Weights of a small sound classifier.
Data: trained on songs of 200 made-up bird species, synthesised, often over outdoor noise, 39062 training examples, 8.7 epochs.
Rows from block 2 of a small sound classifier, named by matrix and row number. Rows with one number belong to one neuron. Each number is 500 + 50 x the weight over its row's rms, rounded and kept within 0 to 999. All counts start at 0. Numbers have three digits each. After the name is the row's rms in percent of the matrix's.
After each neuron's rows are labels from the 100 clips, of 14976, where the neuron reaches its largest size: "responds to" is what is common among them. Only what is clearly more common there than usual is listed. The data: songs of 200 made-up bird species, synthesised, often over outdoor noise. In brackets: how many of the 100.
# gate: MLP gate (model.blocks.2.mlp.gate.weight, 512x192), inputs 0-191
# fc1: MLP up (model.blocks.2.mlp.fc1.weight, 512x192), inputs 0-191
# fc2: MLP down (model.blocks.2.mlp.fc2.weight, 192x512, transposed), outputs 0-191

gate.247 101:500419549500500536507480460548400500545508500500500500438511500531495500509562520659595522524536500521493536522479453428364506409465500500318500574463380415443500425496445476505525441405530500545453500527500500500530500500491500500537500500500495482500532441436500508500520475448500473483504500410525500469517500438447435445450480528500500529500405462500462500489487500500446589588583548577713637563628473586552483546597461500500550504500479496500472506567606486465500466512514519516504486500500491500500473533454434500500372500492469540551532472402500500500437466535578500481
fc1.247 158:470500515549538544545452467584466510530554530504484490504482500500534481568500486423402351379447405500573500500446500500508500549547566560504537592543478504423552436574526575505500586515567501523555449582502500468500538515403496530500578519500534474500580500441511524510559519519500502500520585486500494475553501397500500500444562553375592551536478531500407500535561584488477493466472455383500422375399412423442466458500500485437546428520491454565522455621563491502476500461500487518544502547537441500500443539455396500425440437541478542504564542428513500465466500516604500549
fc2.247 169:462539500500500505457495500500458529478462412481453529524428441484541500500554540672584633609539500520452560469474468489408471500503394431433500528500496434487454456484468473473475424482439442538500456506563417433461472500514468511505478500524434495529518461500492485508515482524534453546484555440474532427546401500497500564498473496500485475514475395449443527500433463491454500586578545597640648583630500597562465550500603570538506506490533489516496498500458560443500500448537455397566498464513490427590463460495486520516403532500534402502504475493417500523604500514481485500
responds to: rich in harmonics (87); warble (46); first syllable: warble (29)

gate.161 102:509500451500440534441581465466537500463457576556500500483578577501509507514558522500500500476500486500500413553500484475539500475475360541500454434450500320500503500442500489475490534421638500497476648479501451496467410435500500523561455459581552569420500571500425500562578500500385500467570415500500449493495425455500500455500500496500500555498446511500569491473529500563500544500537462520525556500469392566553500391490478500512488445453491543443500500500475493610500500496391518561500478500500580436500564565666500566425523500474570500597528500500550562456563570500516500412
fc1.161 148:500332555500494477500570449500446512501500581500500532464553537537492563489500573485500449500500618456452465500500577416479450450500525500484500497521500477524426500499598500533500384443561500440395539411500518562500500500500478500533494489500500431440443539500594505590469528365459481500551500500567500463507576554439510446606439581500533500450500537500473500500576500594500500455620500507500500512500500500500491603482368329500500500500382498450498500459500500497457500500542500603490500490432576518571554500389575518553588561500500515561521552500468449500402500454501577500
fc2.161 162:526500500443455489479555500521540444522600500518503443495465500435473529500508500542500500466485557412483500526500565500594436523500468458633500398491468466472442500526539459501552481530500515398405500495500411469519500465500515493500500500433496500500427426401580532580500569439472515482519525470571539550504568546488500523537500500538500502496551579593500483525500512567464452471520290551477469514495502423547500505421492500507473400568475491526463601500405499621486500547465532571500500482466500500580748500500531603479561500487465517517509500577440522479468483430480597500
responds to: upsweep (47)

gate.270 117:500500540500568414544429531426586593500500441500500500500561469429521533500500500533570602500653500500565500500539353451500565488452500500434373517436500500500515560500460500558404478462531524483500558494363540480500500507500440589479566494478607432520500512539517535511532483508500549500500415456461522449500402431500496544500453500462500507484500500514500500500495521560566500583541644473500547589531490500508500500502500500434492500488500500532508537500513500388500431412440405474455500462459489476507365449498500381539318452413558500500546500411485513453496523500548500471
fc1.270 089:596500486500534498500518493569451660456500500550547556500500540411500500500497555471409500435467497509518618500458500563444611468425482503500483592500370376500497523618500500304500500500500507480423542500444591521500483437562435526498500530500546500503558538493500606608559500500535500536500535521500500564542485500500500500565500559506565500549522500500375505403485440483500500500545477500500552475488500500461547500619467500334427507475510500500477465500536486374485438500532508535423518518500563500500500500494551500500500500536500500512513500583591500629500419554500536500
fc2.270 080:500522646395551507500480392570457613521500500471507560500393506512500584500480523534489500552500500432424500575533435412380485548500505487500516500510396500500508445413420500477543500421500555410456500502497500497527509532500500415500500500500475521544500500482500500503473578557500500500438544425489460463449500473450500500509541518500514512389496507552507496500438500495500657665500500500500542500596500476500402500500500500500495500642500585452500500466470500500629500471411500556576500471467448500537494443455518493531500500446468500597483412500525426652419442500500407552
responds to: dip (42); first syllable: upsweep (36)

gate.263 108:450500611639465508615491509500493518581428531455473505500480500500500533466460654451582500525482500489463460451485503500526596601543500481370477567454443480572500415506500555564490500485500493500500500498448415519492500482500533566463500500575610510606619508500500507472436540427500500463482458600530514500496479410488500470500578517477491500500500516500470434500505564523500500513524590401500488499500478500461500371554498504500500500455405583500500500500500566416567500432374394561537500408534500545592415500511464448521568500523500500471500540322489472500500524488522444500
fc1.263 093:520524551543478533506530500500519500500384513421500421500545563500508500460500500421524466483500456500500425422473500527500500500624517561403500500500454497626500457482500575554542500463646504525500500505545411495550544535457473500500500592524500500472500560403500500482474508479427500490467461500557573418546500446469538500443500500500500500500556473518441387500515585549500639541489513370500383462497401449500444500500452433481500459500465500500489348579500493463464434418500420500545546386533467452534506500483500500419601500500504586505416583368469496467472498555474541596
fc2.263 092:536558497510500528579500558500500361500500500628595500500472500540485484500500498467500507370402454481573500451500584500639572423484655554500427500477500500500500482502502500417537531451500441552500501500500572492620500474500500500500500500500455447609500500525499500533500526379504486486631463559639411500587530506475500500629476578500513543500473500433500561490500501577587441500476500500436428500369499489421383475500500494498502500500371500606500517472500460488489464500476485500451500604516500491457493624490500456513506500529500470505500475546500550500515532500500500430
responds to: dip (53); upsweep (45); first syllable: upsweep (45)

gate.231 099:450524543608500518507500525469500475558423500437588531465461477483500500500461500472464488500512500500529482448443521459399506487496578500331500500491543545500403500450508500634500500427500568500516452500425475501475500500470491609394500506504532427500518519513535464528387500500552469485500421577447515500489500500438460586536500519420405500385512500441543500546533615597587500583500629446508516529553500476500455503500460500379512500522501500500378500477643495454522517500441473437500500404434577500498419409467490500555452477407448500500537569438473533547478533496491457590
fc1.231 086:500500500500504507500500500520574559548500398502466501500492500585500500446389494452537500537421541500473579576410520610475441480500510500500443500500391422500541471505479500544415482507450485630562451489550538500434465500425500494500500405500500500603500529500424490500556535406500393449486513528542434370500516551532500500500500587478492426592477500436422500574437467500478500428479500453522500500500500530500515386584497569617500500447428500505453397559592498486417485398642482552548500542500500500500500500559561509500453500561500336452588500490500447500552498500456500500
fc2.231 099:434506557459500521407545543410574488563500554446500500524469490483487474373437500500500500500535583500462500578500552397534500542412500500430616475473504533500485512500449484585500500450554594507411575500500439500408477500570515599451500396437478570359406468535409525500367486528543518500500415500444500530525500579480472479504500482584500501488469500500500500562500500460425500450500525500446531500500444500500514526500471530500500500500499595442479528451442500500523451616500500538451512440412564555500500500479611467618686550464475535578555515500452504549500502481412500531
responds to: low song (80)

gate.253 105:500500441607422525500533424526523500549496465500592500504496500523553416500513500483508474519423448500552500414376524545500536459500459500500533530582478500417448500434500511536471500500456476619571500411500632418519599481500441574573553431604499500505519511526433500443414500431512458501449500527419453419607500407431413504521559500473474509461500562415401585559500500521470500500500500500502553459500500500478404500473479519543489505523500500522388433524665455491425500471500541491510630500450515545502463500513433440427500500534514546457569518500552589475610451500500460495
fc1.253 158:564450520427579481529456617500437500500464541500500500570500500409399542500504437500514500501500500553410585557616399504500500500557587438489414500428590520500500500553497500500487527592462524399507500643487413461443435525464500492471438580414500468581589500487522536485575552500535500473519500437494581560376500551538619500500421467475412465580532500582500422500517521465526455500500500500541458500530578513517594537523537512437524551530578500524543500532500485500533500492496424500573398432575431449545480500432492526509500483477552500470500456500445374500439532574559500500
fc2.253 144:548500458419540500424488555439500585451472491537389535496467479461465466461500444500426491545500501500462485605542423501500509500545500518500538449488500500515540503500454541500500476526482466357500583500544474532500343468500500409500436556500547589481500500500508501522500566528477551402473500375475641457375389500500500533500387364500488532500488500595563437500471500443445507536500438501490500500426457499507500500560590500491534518574654576547500575500430500572600511500406496546500471447527473453507500533535580558472482491500568533560500516500500537532527594563527564500
responds to: downsweep (75); rich in harmonics (68); first syllable: downsweep (65)

gate.113 095:500557602500560435561422500500496500554492500559508524502500390446497500492500500552656635591500519500500539500506352487366500466485487433384388511500500507445508498504511547500500453488500444560540512519500480500500485476434500512500496486532500496505609476500539500500500429447477500388477500500423498434500482500469493487364500500528500487500500440500455508454420466455503505500552669522666500611588510500612553497531474605499452500500500529500498456519507470448570484426448447410496500500505474453500500500485500500509434496471549500412546462343455507479500511500507500525
fc1.113 085:500500573513506606441526379603406500397482455500494435541459485500493475500580509541500566500533551495500464436404500500477402500566494500418535598500520541445391551429479508548500500500526489470492484500500510401552603549500427413540527534500429521500430500420476510500464500500500500587500500512473420524513547505451483568514545550450410482432460500500551500500450500529371482567551552602623564517500567523640500500506459505477525503522500430485462496518500500503500453500483652397514500562381502458485500435365500510578515500455531493512500500500500574538564453478504500566
fc2.113 093:495500478575535477517466500548500448446458418568521552500503500500620493500454501397403500462408442432500557479479500642430576500558442500563541447537500476492519500500418528500474559473544481609542578555532500555508535500487500468598539411537500550419491480592574500475526500508525440561462410500528413500543500555500511517500515524520466465552506377511500580504517507423555541466424532500538409500500483468413500466507447500501498570548460500482475472540464533430500500479476558434500500597505503500457500515500500387378360519558622500487500474425500546412602481612473449473
responds to: rich in harmonics (76); low song (71); first syllable: steady whistle (36)

gate.244 110:348513623605500451527413470499575500528517455455500500500500423500558500500527500552636525611500565500477469500500524500500508500500500494455521534485500574499341521500500486637500460500500515500500477500500463426419527507500549526500485466555652500591500500500509377491500500441491500421500500515376509509490496500500453499514495500500471395454514425430463500540463479500500483500500606500500575638576500578521537481500500548500500568508557500486455446500568450500519558453437494448500500549500500500575408390500470429481484500466500500467503500340398538500500531438551416471
fc1.244 073:530500500472509505577446388585585508500546519500650322502471528441561500418500500430500483500500500500500531442500500500500551485410464459358500618449558557499495500512487572536546569437500530500500429515588635334429500575456498500500485500601409493532381545469500500527541418434500485500500527552539496500491493502500449507500500492636560425500499500500521491413500419409445466500485500500493526500483500500500554500500542453538460407462535486540526466500498500377482500453565477500502527593500500543500454500500541466475500500606474466524556432500505500500538500500606500492
fc2.244 069:493614434510505468500530477568636461500500477496500495519500474525535500500452500500428593629500458394500500504500519500500576531500500500522500500500445528418490500496440500510500500500565433478414506500530500397500504500483413500500500533504498498500555500504500500470511500559500500500500546508500500492500608500539500500500551500737500498500631618500461500391426430500576477500540494488501566488506503498500380500345504500513518544625510483500446555425472570418500394483413441500567591536405535500494500500571500511553420496500500525556634500565500500500500500411537500526
responds to: arch (97); high song (70); rich in harmonics (61); first syllable: arch (51)

gate.224 082:453500529574410552500561500500500500519497428500500418610456500500494500453481596500555488487500573500500538365434500386434472500567469471459587500500381436514401500513615502582500500374500406458538626495487419611500500475500654515500389473553485568541446500453500500492443589500423500500419583506542566514529500507465362540559542586555534460459538500475456535646519500500462500478500540486515524468500500523500500500500500499516500526500500637498500522456500550489465500513540518594518576420504539500568500483486527462520503457500500500476399528483500541532500534500500500500
fc1.224 121:500584483568508586500500382606460472484450500477500531513449500566496441521500524500507478464437500506465500510500556553494395512632505459500500601537500496464448452503500417524500537572508405500578500533604377563564522500463500500562439517539465527572476500500491500407462580500471433524431611500500540493452526482501500460462500531500494614471500461416500495642475502500449538500500525500556527456505431403496500478454500500506500500482500509441415442497582499489419561574534538544547500455531502544516500462510403594425537407475419500403466609494360556588505451558552468516
fc2.224 120:500436472500500585500510519534492422618500511500575442526500500603561449500542500500500478434498500500500585447476512465400500500500500431383500533548600500470512484481500411568527500500453500573556461466500594530500581475500500590444517473635394493597549500542344483445500500562565461500500606541467398469507518500500497491500535483500445500426505520392579447410513461500500468500450563500461509410506507519500500512500500560535500500498456516424466500477590400500516500500490500446500486428511422500507406524500400416553495500500473457500500490490500476500569516329609400484
responds to: rich in harmonics (75); buzz (39); stream (34); first syllable: buzz (34)

gate.470 105:500500530679513500553523500519497539513500490582578563500500500472531544540507609480500533492550439523500559478455500500419500460457500500500500560487500456500500416500543533565442500493500500511500500471378460474500500500454507537561500548535519418500590484488542500399413461507441434430526467583468512569519482465500486480460500540380425479500527492475539500500493533606547500566500729454573500520523539583510500477490492500422500605408500500466383429477541500500510442500504397500500439464507507500500356486511347514429410500500442500500497460399499500551468500544445500509
fc1.470 065:500411500500503422582533500500445500448433500434409500448422521417468494500500500500500500500526559522500433500524500502500528433592507500500554583500443464497445558589500447508500455542492500442500547563500520534500502393482500527444409576500500453500444434514500468454573364537450546473573614500523525454568421500541503500655535410570500400457597500510527500500500444500449434451500500500503450500485468500582500497500445500500471525466500478562534574481500500562500644599500569500636465500538512500587489500500500451505615500474499481435500500432533438370495500500606393546
fc2.470 066:499500500500543492500521658500464488500468529500383474446520493500512556549541500500500496500500500540525525621521377500500559500538514522500500416528500572502550583501500500570500535610500460467500493516537555597395388514519477500500534413565460500473500511597500500500599499522500565556475403477452500437473326500500500495390466419484508511611500515500434465451500500586500442500520500530500500468537468534500500515527500573500555508512510453387464405500453500500490485429434614570517500427461500478500500486500500446500593556501562381500516500500441500344500616530499500590
responds to: upsweep (60); first syllable: upsweep (59); high song (58); arch (42)

gate.316 089:500500453515380500500514560500598561562438500537528412483500500475531592452490575443517534474500446408530410461535500515519628500500485531530470406500500438549500575525500575482406500409500503500500500424413564506436518457500500690500584484534577508548607500471500536532500432418440472342572445500500460457553539500467473546486500471500408499483484472520475602507500560564557556499550500410500484500500512610446500500500470500474476500490470527542518500487509469557503487486420500500425500511500619484537415473579464375583516495462507519429570504446545500410523500479482499500
fc1.316 093:500429467441500500500526517387500482574500613528516528500500517500500482476496538603453521576478600452495440448543515461541500533500524381500400398477500441436557500473539500405485500488500500500432500500567500480574500474500567500336361452529503574455402500534500392532455541455508548500500507460500600527497464477548500512500512520591517480549500500613533443500461485452452481517579452594498509534514500438586455500438407383634518408571485500591500533483412495433506480493517487500500500463472530440505555584500523536531555500500500500554566500469481500500544566372523480545
fc2.316 091:445509496420500457500407467487436609480467500448500574500497475500454496475522500561538565537500542557504541491491473465429400466461483461500500500520525565500500557532375466500500408473500535459500480450503500500506500500501501358500570479500377500464500504472552559526500453500608565500479517500500500409500495515500446624427541546544500500391500365510452619500526459500402577524500476603572528565601519590523500500458593500469489535560630500482500558494511500423500515486552500500500474500500500484487555451354500500540518507619608458589553449500474528598432434500500487507
responds to: dip (37); clipping (26); text has "clipped" (26)

gate.154 098:442549442500480500500455566527500524477500474493499616449549509444500500487500436500434549468500481555496548565560453591559640418438446500500462500508538456457595500500391576500418541500523408518477566500500508500500395500500407579522500481566500500416500574605462438513451500500596500363500393500500500529484470509500486500525486500500517585534421500445539581500500463500471457500491500500500538454434525577500534453500559592468476500393571512573513500458587537569500411499500569469500540500434500500473528500610501500577550559423609482515555414500622533500579543575470500446
fc1.154 160:549451500557492646558549429500507487500483540491510383500470450500533500499513500499500500564547492505533500440441551447454393591536593500458559601525480543513415430493631461567543515526526588501531500500538467498500630517435619467510485530462512521571524438394552525450510500489418500603447542483500609500500573468500547450476559556500461406466604430540500428619477518502500500515480500500500468500500440500552517500521429429531513492500439500500500464577464458421529575521509454532501424460543518513500470484381459500500500454581415500454475602441500500492442500500549500623
fc2.154 150:500465500366483471417608414500598452454536581500500500585531468500461501500485500501510467555500522500457427486508500491544445602500500500599431500539408500611406445500539500500544413500474536413543500568543421447493500491500500542493500517398624555576500545452550500517538500403395525500459545500573500392500500500440420492480487500518561415500504536590556497500505500494512532500501462580446500555500441479500414500470500453533500476604500527438518571601480500565500591500404500538514500554565571507584595384500607503477548467522500577567471583500500500465500500500526500461
responds to: upsweep (70); first syllable: upsweep (36)

gate.119 118:500500590571500444500462494468527544565503529500537513500626507517531642500500573507569500500550473500439482500500452500393481500466549405419500500467455500465467500527555500612488460500543500476494500441406500403452505546500549586520474500500588472558534500511567518454430472500482496355490468500451524539500480464456452474454500500481451500411515466544579500544500598500641533540591695461540514578532503513444500454500500500472454649438500500500500465426570515446584488500522415456500460415500477500500347474495416457488500500491463515500500514500500522493446500526458389500
fc1.119 083:517549500569531500500601536500505618418469500500500500570355457557547500500517500436486461474500467398494500585471590486587484500442448500568500500448365500500500480500500500511500500467511551500510483550424570483507474401392452561563544484500449511500500619478539466500500582410500373500488530500500508502500414533480371453455523468563490459546426500500500442500591500500500499493500497453433488469479476409391500362519621491425500500419370497462430615500500500501500424505514500500466502500601500500571500409500528591500500465551447434503524500500458548500504547500500500466
fc2.119 081:513422478515500500541458465507589500500498500500584571500496436500479366500500500500531527500500547474500402500365407390436387500389538583428571500500500513500500523500445473498500518500577500445500372427500484497507437517496559572417476564369500512522474500528392459444496450555499512555500525351457581500488543602500481500487500500500468523518500500568500486456507521464500500500500500500548500590457500594550500495538416482340490541566500500486429500495487430500539470609531500519500500500463500633463537500500500500500507482524352488635500506461481500596500479500477498500
responds to: low song (81); click (70); first syllable: click (63)

gate.275 130:488477522637476500500500476490516608500438462500552539462593551485500595489500562500549497506546467580432540492500489500455500500500498419406500555486497526461447487500500500647500493492488500450532524500453480497437517550423500525563500590514500361517551475555602563469438509500461500403495505539428521472452521500456470459478539493454500476380503527500500549512500593500500515537571675399555525572538506537500537461489500500488445649500500526500500500455577500503500505432444423465485466433483545475537336422503422460505456435454490482423500500405500464489377473500464419489
fc1.275 062:453618565526666421462367512500500486500596500500562500549510500447559500600564435544499500500493517500520496500493500500557500478550458500630506517516488471582373504501354500449500500500500405500523489434449500540506420500526469511582427500541613542501510500569500531500529581500524448500500408555500470500500416545522400535500500543500541542463477502529419500584500484596535500546478420534500541499431515506500441529500500514617500500500505405479516539421381499500500456599414483500500500582544500500500542481549488500460527500500484479535500421500463500349545488500472531379
fc2.275 063:444500526583500500575357465545500485559572500417524522449500511535500500523500545500483479462500500461504502500512489513601568470471560500500516473583531629500517509500500481500500549500463500454500469460501475519500500527397500492484390500511543526421374558500500477500518500554585509494518395588472500559485554515525544500407468554490343500574500506500592466520459565500500560468500500500440483467500500500453500417435439500602410338500498500500554500553416482500500581500500483589500523537500479500500552509386500505383500502535497442501618665452493419530400531478500411500
responds to: rich in harmonics (77); upsweep (61); first syllable: upsweep (58); fast repeats (50)

gate.361 114:474500500647491500515516500456497598563485516500618530487599526517501601503500545489589544500578478534478563518500437500398508500441500402416468535430545558498485558500500484500500500513509529454500562447366525500428465500477497500550500473500543500500518502588535543508500488500498408410500466560442500500500457461500470488535500500500444500437518500519566500500500537575536491574573691471581506544526599499500500473484486529469462607426500477455444468434500497500518475452514444450500484415500495500500285484464392409524381500399496500446520457448503500500500504512500399500
fc1.361 071:644465513487500579491494519500522500632500416412550389498500439474555494527540639551500485533500461479511472440460584348506459500500511500480561437500500644422403577491500500592611500500490500592562591450500500500500535500514500443500500500500460517500500500539459500437500485471413488500482464483500477482500602567500500500504500500546401500570346509520500467534494520572500562500500516515480493537464471487500524457567493498464364581457436489500497500500500359420500583487517514459497500485517509556500589447419563435500500516560492477500526604485515455516399500454445500498
fc2.361 067:503500500547533500451462500500475500500484500500452500588564513500500574458482492483543500460526500514500500506500514477500500472577443477497500500453431522408471473512500460401504477499377456536595554549461500504500500500493587448524386542482500480553500542548492500442500550535615500528448618596468571514511582510495464421454557500465465523500510500475500548548420428500496500500486608537512495500500500492500472510500654556439500394500484500500500468500500587500598500443500419500505650500614424433488368571500500500376454500501434448434500352500480595451508331504500500500
responds to: low song (94); downsweep (59); first syllable: downsweep (55)

gate.467 079:491444415589376531414500436500587470499463500509513424546559570500500460420517581500500492499478500478522401427364512497444408500500500547440614548614454500500500482500591500579500461358544439563543500427527572461554585500484496491500463540583500500500405549500519498413408420455500500563500506500478500397607526481500426522500534528499500470437567445500486614666463500500425500546531560439500548518436490527548438594457500501500425478500475468427448498500500436552500509500500576479500586511399500500550500500500500465491502522527500500500500496500500500473557422499487500500
fc1.467 112:500500586500563458500435578489458523502458593525500448490500516500500533520425436502462529500543473522449492500622460473500574500500582498499444427425549519573506500500538475500509539555520563407389415560464500504432466518437529557393485532356500486610563500500500508536589510613503625448519507462515521547395495497546500534544432469520467458634500500627559424444561544457560494500470473520469387500507445500504551482500500427456563515553606500571564584553500501500576500521465500512500436500499407500525523454420500500538469500480500492565492460462489391452430565549520525500
fc2.467 110:500553487503496470442474558436507611377472500500382502522474462500500500500500436470462485560482414500500500596459393610500570576563493467522500483489500483526500499493484500523492500555529500387500500595526544500500393500431402497513500500502591500500576500487544495500617525500448500396447489394425617407423386500500478500391422409500500529552463502527460444437484562500500506500456500447500433500448505579500546515507594500567563500500657538522522500554497500553598482463418506500542496500500520428472475500521492500487459471447597523532574500491502574452500588500584535512
responds to: rich in harmonics (71); downsweep (62); first syllable: downsweep (60); wind (36)

gate.79 109:495500489639500500467515547459500596500415523500497500527500532500500542465500569494603500525524440466437476500477419500500500500426479494347464475506591512529506500500500500500428581478518532500563550500451467472390475500500500554500490537514578504500500517601526533444432500500427499500496420463500498500500436508474460479445463444500500500500500459513567532500500569605563579573558677449577512582500504600500500500500451500500432710454500500457452390477553500480450500500500500504458477386503529456549500412500466400500417500427500437413512500401492532465477451500399500454
fc1.79 093:535552549500500546564321436440479503553500500532500516467500445532515431616496471534440570572500427492566500402566500491500500500500500500562407500625543509500500502504561453452453578519580595500548438502500529419504500500467576500421500500514523540550449548485500500518500533582500526500404416457389588500500500500549500471500572442520455443500556413500500489387500517439500500500540500500500500500578495500490577500500660414466481500517500461497488500462500547461534451370627500541445485427445511500526458500501478479413467537500500533500457500461549437472460379610500400533
fc2.79 086:500521391500500586529500489429607515515609492500500353459638500523500426521528500510494464633503448500500519472546507500500520500500500493500545382500500500552484514532538603500500565500365432565500417500515471476534500410527493472502500528500500500500500457488486514500575456499406500529510465464533495500500500500536476446414500500512377468585500500568500428569428500500382392491422500500531500461456500498650500426546500500500443446427516500516479500476500568500464439500437405500500479435614532500500500500637504515500503500526505417421477415500606500514568434411558500504
responds to: dip (38); first syllable: dip (37)

gate.200 094:480621485672506489499500452479500514500430500571500525517516543485546491500471583492557494529529451500498500500500440500545500500404500562461434500492500500500416421496500525607443609500500537530500500469392500500350500536426500620573500500536553385509500565531459524500500503511500571500588500558488457515501432426500449500500555528469403403540419568492453500500500571556533441501520627443495514541507511611473500480534514500524422609505551500500420508550635500500506499414504414500500532530500544528500420419547429449504500500427500501456456500419500463500500582503404435481
fc1.200 082:500490500521400416433408605500508618493500500601500566516603590500429541441574447500520423500510466500500566500513509500500500473500381529470510411524500520490500440499527464500513500500500501504537500510506462500484356542500500500594500550517493496500500500700470504500361542659500485500521419410474485428400500500567521500531500402535503619496431500491500533474500526500475500493500500476500533472500541473500468500551527457495500576516548575496500517446441500529513587515459527426523527491505422502548500502544500500510500618395500495458412500500554398500433420480382500500
fc2.200 082:471341499451506438500550488566567500529500471441544500500500500441402438500500527551463500513500520467498401506500571510500546500500630500579637465606500480468500501620595500478543470438480501500450500500510500336503475407500500500403500500511545524543500500500555506542500500350451500500519469535500581662589500500415570450500581500501484500500496482553524478531534462494560500500520500500473500498500513326534574500481500532385500422500459500486492500542420567587500515573500500541500419500478534500605560482466500500561529500499442547566482528500500500448421500436552500501
responds to: dip (39)

gate.236 098:500524500617500500651500534500442475477500525548466499635603500500500523500559567498549542446500406473500500418500417500472500500522457504474361492425500479500500438477534557527500540500493500499500527556393500464500512449415500561599447500616533536494558530513451500500526504500435500442464460539391500478500367455448469505453510478486475467558494496500513465612524590583577500514548627458504543508452522500500507424543500500500500539500500510500458449553555500479475500377463442497500500504500432500500364500587417501438500428524553500383579493350500469500500529500500414523
fc1.236 118:449486523445500576442503504617528414444500424477392500500486429437545543576538560500553509500486444500510439467539403542500500498535517465500422541500495486500418514507375500500566523439530497500482575611500500500462500402523511500500392551500488603500500500380544455459592400520409405500561540500514586508500500485494485545469500415498597524500536537551500382493455554511552549500523576500519500522479491527485500459549488556527500411587500536500500484532444435500500500374432459520532546500500586406454500500492422609376500448528500500511521623500500500507557520545500500612
fc2.236 114:488500352469437500418537500500500416499400593500592500546630551557555525455538458500500533500453454484500500523567490500469500394521500604500409500479534500506453479456453500537500548500500458591500537407476348635571500500589484500500452443500500500483500573504379463472457468500529474500543500599544408500432499567533500466500427500500511584500449500549500500513565500500416507500490500527494533455500486548465449500473498500561453469500477477439500500500470500641412500500500595425507500500510500511440500500500437481500617582500500500418463511555500508500616536500352493399
responds to: downsweep (70); pitch: middle (62); first syllable: downsweep (41); first syllable: dip (30)

gate.375 092:500545500645500500558481494434500644476441512500569550498500500482496457500500574489500500540573532500527536587500528454500558501429500500500500561500508500497500461535546500665500550500500510500500615482500500513393497575500471500654510500509500415500505497567498489476500471500500411323501405512409500500500489500477492500500573500516461501519505500469544500502440456505500465500505657405500557539500460572537553500500500577475400617409500500500424476481500445357521500535508438500413430424509500513500500500556400500584500363500459500477500500472505575500500551436458500500
fc1.375 077:400632546500559403466374485546427500556562517567500500500452500500492426500498580505531536508500565566586500504454457500432593423500480496500561543526619542500495506538403529500507624500476481500500459500500409524452500619500464596500481436500500466511543521608516502443500550500500419451500497534500452516386502494500500553500560536500500639462500416438412588592463500464500430500504500500500500487520579500506465500500513552523590524509500500578500420500500454493462500500500537473500500547447500572446500485583390478547500500367500500500547487500470594445500533352519500429
fc2.375 074:618612500480500526500463364437568435592542461500439410500500500521500426500500556486500508500500505470499494547460500533579437500500467562548500500577374492511500406518528537492464550500461500615467500562519398536459530581409502415515535536524526481406500500500593500526575614500453542414527404495515474431459500433460500407500580601531500447561452500500500500472485529495560605500516500500500500500500500500478509517523643500500500500500499456439519517504486475506561500495520377537390435555488500500500597520486613439500458447500483429545429500549519452500464420548480567402
responds to: low song (80); steady whistle (56); first syllable: steady whistle (43)

gate.314 094:496562490605546517593499492500522554537500512551539492501555500500546562537500634500528500476500500495500532500527500417464500441500500500457429536397489506500500492549486500500448585500467483500486542500318500580500500518500500553500581440500553527509517500511500575500471489525500405379571448500508500538500436487500500440566500562500500496489500500500555500500521537598598555616500613503540555500521500535426591418515458524462413568418406523477498386474603486463552439500449371489516500473500484497436401500544409375466463392450469423500427428500546500500486500458500435430
fc1.314 088:547520500453441500500580513539505486484508459447500586500452545442478520573483443496458594500500500484577500537500489589481500500500518425516500436591530463395621488500528531473521442500543500500500388500500635485474500500477388511427570500513475423560500406500477426509430500500589574561386521500500500500500578318442476566471567500318500500423500500486369500509504496489478460532500512500500500500500500500524470544500490500450639500517500500500414500510497479485500500500500525558475559500398500533477480478442508634500487586500500500530500541500383500487500441577500500619
fc2.314 102:519572477500379504506530391500562434529500602393500500453500480500457500500500500500500472500521647500500543496500539529444440528471450568506531500509510502500458518464500580570500542500370503479445528500580417533472500500570536500524500576500483543500500500500569580446417500512519612474500466500451461500500654457542483495446604500500509500521552598500500502598500500416424530500500485470462523540500526518608500503560470482601500498567500553408526498539494440500458500457419500500500458500458572500500572415595554406500686515500500575406390500500552513416450467465475496500
responds to: dip (41); warble (41); first syllable: warble (37)

gate.449 080:500500578500472500493427484500575572462450526500497576487498481500495500458473478506500606586485500500407481430479500500487448522500500459459560508500500553442480404500513465641565484572538545481570500500511500500449555535403554463498409521500500497561499482562458411403476488498502558486500507455388568397424500484514390531454509541500500500500500515519623508530490567584520502500455500500500515500528500511418500399500539525535626584431589480500412399465572500467500505446500469500500500491500500500500458500575464547520432424396554458420607592500436500594550545592404385488
fc1.449 099:439500495563441497501538483500456421525421494523393500549579533492422473502556558471500475528500561541476462564501392500500507479468496538500494500631532468605435537541613555494457558427598500557468500532486500528510447501587503480571500528542390564412457600323598500498377510500407512534591424503467470500500500500445500431456420531461500507429530410489537500491548483487443495524518510476524500480463498558608527500541470551522500388500500532398580513480439554537462409553508500521500479485457478468500500537447517500464500540572495577500500481422500577406515500517445528580
fc2.449 105:482416500500500450552505475557500518478418569526477537373562526463500492500564581500485500514573513562463523500500516520500601477500503495431525523500512500500580404505557500517553501405500500608444515511558540500447534494462496540474468435598555511542556532508472545487475379468460515565495413500522500449468420559510529382469500500529530476500434482500532500476487458442473460500523523500500550483570427483582500500541335500419560402481500520583574500539558450496588614500500500512410440452421500506501363500528503557500500539567500446543444500341384473481452595549507500557
responds to: arch (41); click (35); first syllable: click (31)